config.yaml
model: "masked image model"
dataset: "drawn small creatures on textured ground"
train_examples: 203450
image_size: 48
crop_scale_min: 1
horizontal_flip: true
translate: 0.12
method: "simmim"
mask_ratio: 0.6
loss: "l1"
arch: "vgg"
norm: "batchnorm"
hidden_act: "relu"
depths: [2, 5, 5]
kernel_size: 3
stem: "single"
widths: [64, 112, 192]
downsampling: "avg"
init: "small_normal"
optimizer: "muon"
muon_scale: "original"
learning_rate: 0.0097
momentum: 0.98
nesterov: true
orthogonalizer: "newton_schulz_5"
adamw_lr_other_params: 0.00086
max_grad_norm: 1.0
ema_decay: 0.99
max_steps: 18300
batch_size: 512
epochs: 46.1
lr_schedule: "step"
warmup_steps: 910
weight_decay: 0.02
adamw_weight_decay_other_params: 0.01
Rows from block 8 of a small masked image model, named by matrix and row number. Each number is 128 + 32 x the weight over its row's rms, rounded and kept within 0 to 255. All counts start at 0. Numbers have three digits each. After the name is the row's rms in percent of the matrix's.
After each channel's rows are labels from the 100 images, of 14848, where the channel reaches its highest value: "patch colour" is the nearest of a few named colours to the mean colour under the peak. Only what is clearly more common there than usual is listed. The data: drawn small creatures on textured ground. In brackets: how many of the 100, against the usual share in percent.
# conv: 3x3 conv (model.blocks.8.conv.weight, 192x192x3x3, each kernel summed), inputs 0-191

conv.167 121:140141168082075074132127109163113120105091141061171136159155098164155098112105135124101111145110125144122110148121088137151142140149127124141141045184116146166153165117112113135090128136112119076119130145147159119134116124103131255141155124083161113116188120135155111112156120136008153157123118123113150137155132132143099164129107153097156073198125105078144114106062158126114116154133162151150098131124255161060157111114125135111139137152104140133121149135091114105142119145111116060123114127125118155175126068175139153134168122147159120134093147145150159221145144085089104097
patch colour: red (71 vs 0.3)

conv.49 099:116167119136145125118139114115133135109125164114127169121147255111118073087152160151144142051121142166139168083124158125106134174169155204111126165094160131136144144143218148084088134143075119089118079153142170145141214143126145139121115123101102145148097109149112107163092149102072173165152132131131105098161119150086139157149099111130120150118121140124162127142116154148168121117141095132144129098170135090138115042179187155122110159120207141074101131101142130164141103128166145156111057111121147085131103113069118114186170004124106101135107115129137167117156119167139085113
patch colour: white (38 vs 9.1)

conv.52 127:137125180122064087113116116093117130170111131090144119118141095136136097139139136133141116147101132125143119133126108134160140255113098127134130210108132110090159156166112110130127103132115122158129101140085121128132116134099136000120149127093048132158130118144173130140143135140255139143115126120135141094120123138152079121131138137110146115171126109090133169126154135146128087151136111139131075153130186113086158127141070145174130147135131120126141141127158107134138129129114084119121126135145134161162110120118145116139096116123153132144123136121174140144140145143091085094
patch colour: green (80 vs 2.7)

conv.144 090:142103124142106147147074102114125139189122133141162140122126106135126210107128136150180115112100146121121100155129129113137062222117146117143152204124122160109116149094148111133114128083061122124134133124161117092137108133137120000131127135226031135127127140115120091098114118091225148171112104113127134116132126144101125108119165129109135158156110133194152096121131138255126114116128132138135164142140109121153110107137156148120120078126079151129172113121210083113156105136095103136155146102149147200129107112104129123151137182167146120111147135138106129160157125119151099144
patch colour: white (70 vs 9.1)

conv.44 085:134137102116133124111137000125135130139155111106123129117144143119157103140139129070073110107090155112125119117112132255123105127118149141101128219150148084139128151130112141163053135155100142126128133114120019163095078124138109132138161116125107122134127110102127107118130134085125094110131149152122122104152122138133117156158133142043130147126159136205128135160136099156106139123122177145163141148152116127130140155135088130169121120142057116103129138126134165135112106112105127137125121125107137113132119106082121135154138176127099098128149132010153128158134123070149115091
patch colour: white (43 vs 9.1)

conv.42 097:139123135154141149100168114192204188144167121146099149185094148132133142171136107128093131111108112107117095138156141145175111091123066101100248113117131160151148108101156143128108133196101130188083123113159089146129119082122135113124139131071166157162115137154126122154165165162119174113052114144182120141113109111088111105115116133145114133140132128138104113115067063179097161091132122114097127107147140107119123137107101214138118152192129112131142134146141129113062091194177141130074095129140114227131111187080102070083114140149073064153068153095096159120141151148101146120
patch colour: grey (64 vs 25.2)

conv.189 083:123158126129208157134122133133151160129140162128102171067162136110133104106149149088086162127122079121090116126102127139111159139153114170124127098127136179150140062202133209121141138115066137119075149175165145130171139107168102113094113122125188156147174100150153134155141128138211168081150130162143081148144123117145121094126116097112133144090141130122110113161073129056113188135143139140115180098071082178134113145142195154136114137236098112162118113106150125123101139120146131109125217143040153130045116109121113132108217174153150141081150132140118102165144136090158151125
patch colour: black (47 vs 14.8)

conv.177 090:100137123193142117151090109125129102153147142150114146098137147127135131124093167154110146132060159139113093187125080167111159136171080074138144162083128102113131148105127068161146104104154139188112109181118089148122051142122117143128133119051089135122083141101141095137114181126117064148196142100114076082156132121153124157102195129091154132156178133156121075159063127147136108153102134164134116175136131074134137044109125088150124121155079123180135150194143066152115082107141141077113201128112147116159102204093147110109119170127119110138089100069212158167117085171155134114
patch colour: white (66 vs 9.1)

conv.20 137:005128016151126172082120120121095132131149149125148093107101167126159126102200096134124135051092163091062139123138126143136100106112100096082119139175071114135130090130148150099145178139141110154105109111129173161092138111131098130132158000171129105103154112110119135118083144121147119121130090128104119094138147166163110141073125120121040090208127151134057120110104149123021120103142126119096119140130120113140121140101135140124141135105132091155111134126141105111138136104112167155143127163154113113092113155117078154111150140052120166107143185112169133129125145104142159105
patch colour: grey (56 vs 25.2)

conv.138 105:095096078125102224098167130097142144113143175123130136151131150124110068055139183123151152077181159122119105142047190119107091126078105121061133151190104161142131073063166133110102090115063120082106149126121137162108110121108141105089182124062131126114158115130108111092155149122108123164077089114143127144128133129134126070113188162104054159094108168124103070142130112126140140155143130170112035130120137144066119117105123104105121166161126136136104102149135064109124089109119085096110131120155085072120118114121180125089083148159148105136159113135169177136124083141056179153
patch colour: grey (64 vs 25.2)

conv.0 117:117096147151154127089073122143114105123091136118114156106138112115126151115141130167149118153000163131136165122134151139127140150142130168132141156068110169106147118103202091121128128124052132079135193132102227121146050133124094172111103127011109119126167089135174131120117096143150137100085111128147127155146144134127078138122114110127119130139115143137122198162056163109132140151121096145117127123117143168122165099126105135134177236135230119095142115160116132146155130135128145093100074122082150101117113128123127132113144067152129133149122128119154105133100138101128094116
patch colour: black (50 vs 14.8)

conv.153 085:112137117135128176146079105135141169133172173113097173146150151133131148137171161137105211100146154130130106110129125139189143140101133122125179126121110154217164131090147169124115095135101092087104122087126113085077121088083164130074098156081130159158124099146148090129137150114131151185122097173143166115131123114104117114123190169147040107098161098128091123156096084089124113056118139000106120162144119141106000089086142112112106110170120069162106139115126129056107114124133106105111138135108166156107099113123112092126119132139173103133124124111127085122134112135103147168
patch colour: grey (71 vs 25.2)

conv.95 095:089135132144107110114114139111109138090094149176108139172140040128093170126181154117110128107120182162138082229116174215143135142118108116132144052109124138115104163122179081158109129118127153170112131149106178098150019127124150119155102120139182149139122148146129111143114149103108128111122155119122131117158088115146148085129155097078142131180146129189129118145103144169137129119135125148111125146136109152097156198140073131171170104138067139117130118126145100119141103151196124064122197123191148124178119067038113093124169216153161099144127139175165132133118132142164092183
patch colour: grey (60 vs 25.2)

conv.41 084:136157126095131185133151160126131120184107159139140155135140073123112164049152151215086152135080088142128125162164133133105147127106128075111085060124123121134195119124071119110149090126157090163154114155129107113152110127092156118129116115116180114119184138174143116101143124095126092104139117131139139101130155110144166092123136073152117114142151084146124091074139124229125131164138151111142150123132133133177117188169110224140163104152127141150103130099153107085140112122123114126115203116141149136136097169092091113141181255122100113161107153199178113145108146169115124184
patch colour: white (89 vs 9.1)

conv.45 097:139249174148134095175095127132131101149124118096104110181088144143085102134130111121126141165118125163113115129069139146129102082127094135072122115152094123131181127139142108071175097036105194110107125120092154166111106136200158138141149022115132122126153112173094078134090108134123088135117137021113126134133104171170081162114158092104193074168100135117126162099140135123089143190143156135114136101122104080073138138135056118155122153108122181122087186139141143097130093132176080148135103143106152151136157184132127156094166115195116115113168137127127119093105156141146118124
patch colour: grey (63 vs 25.2)

conv.39 088:154127154123144138140147118081149125196143107190090105147151133133157112108137159153175171142198126121153156135140105149108121085172091148158159106121101213116123145117117096139125127099130127198150132132034135096158095184141106088140146146003141138156115116129131148152130131089137151145066095113143153121133130120169135222127102148076123132149101118111119154166094091180095131134134103168101145139113122132117160120202226124164150191096102165145140134095075130111097138136092157006150115122101076135168166131106152124117084152138162128152172113147144145164147153146142107138
patch colour: white (96 vs 9.1)

conv.69 092:107144127167103139136162126115137123164114112131125148143129145127127133140125129114141127126117119145136147255118134153110120136136117164105129166089129115097130132113190156121143126109199118114123122127132157134097116117101128122125134121126116114079151117117154158132141126151134110127095124127147132110120117127141120126137046080133123130124137125101140101134112119116118255135107143129118112112136115124129099019123128135128000096138117145143156130125121135140135148110088138145147138114141115131129151163151127136143124130122150125152140125137113138153152113108138148135
patch colour: white (64 vs 9.1)

conv.155 097:125147120120084109099114148172131123182129113174113135132139130164117125167118099112158108124077135129117061132117099119030123035149150150134122112132101216119138113119113095136124130175182103114124135104164105105123109127131132146134130123048076135133149124103160124157117120132255138120119156115125096148146169136116117085120176135095132150123145140128130058093041083082089122117111135121121127125104130147118148144147077080157131131101118142143088171116186146137131146128140204068093140095064086114145155129137143177140125139106161154152160122134129153120120141150119161131
patch colour: green (66 vs 2.7); cyan (32 vs 0.1)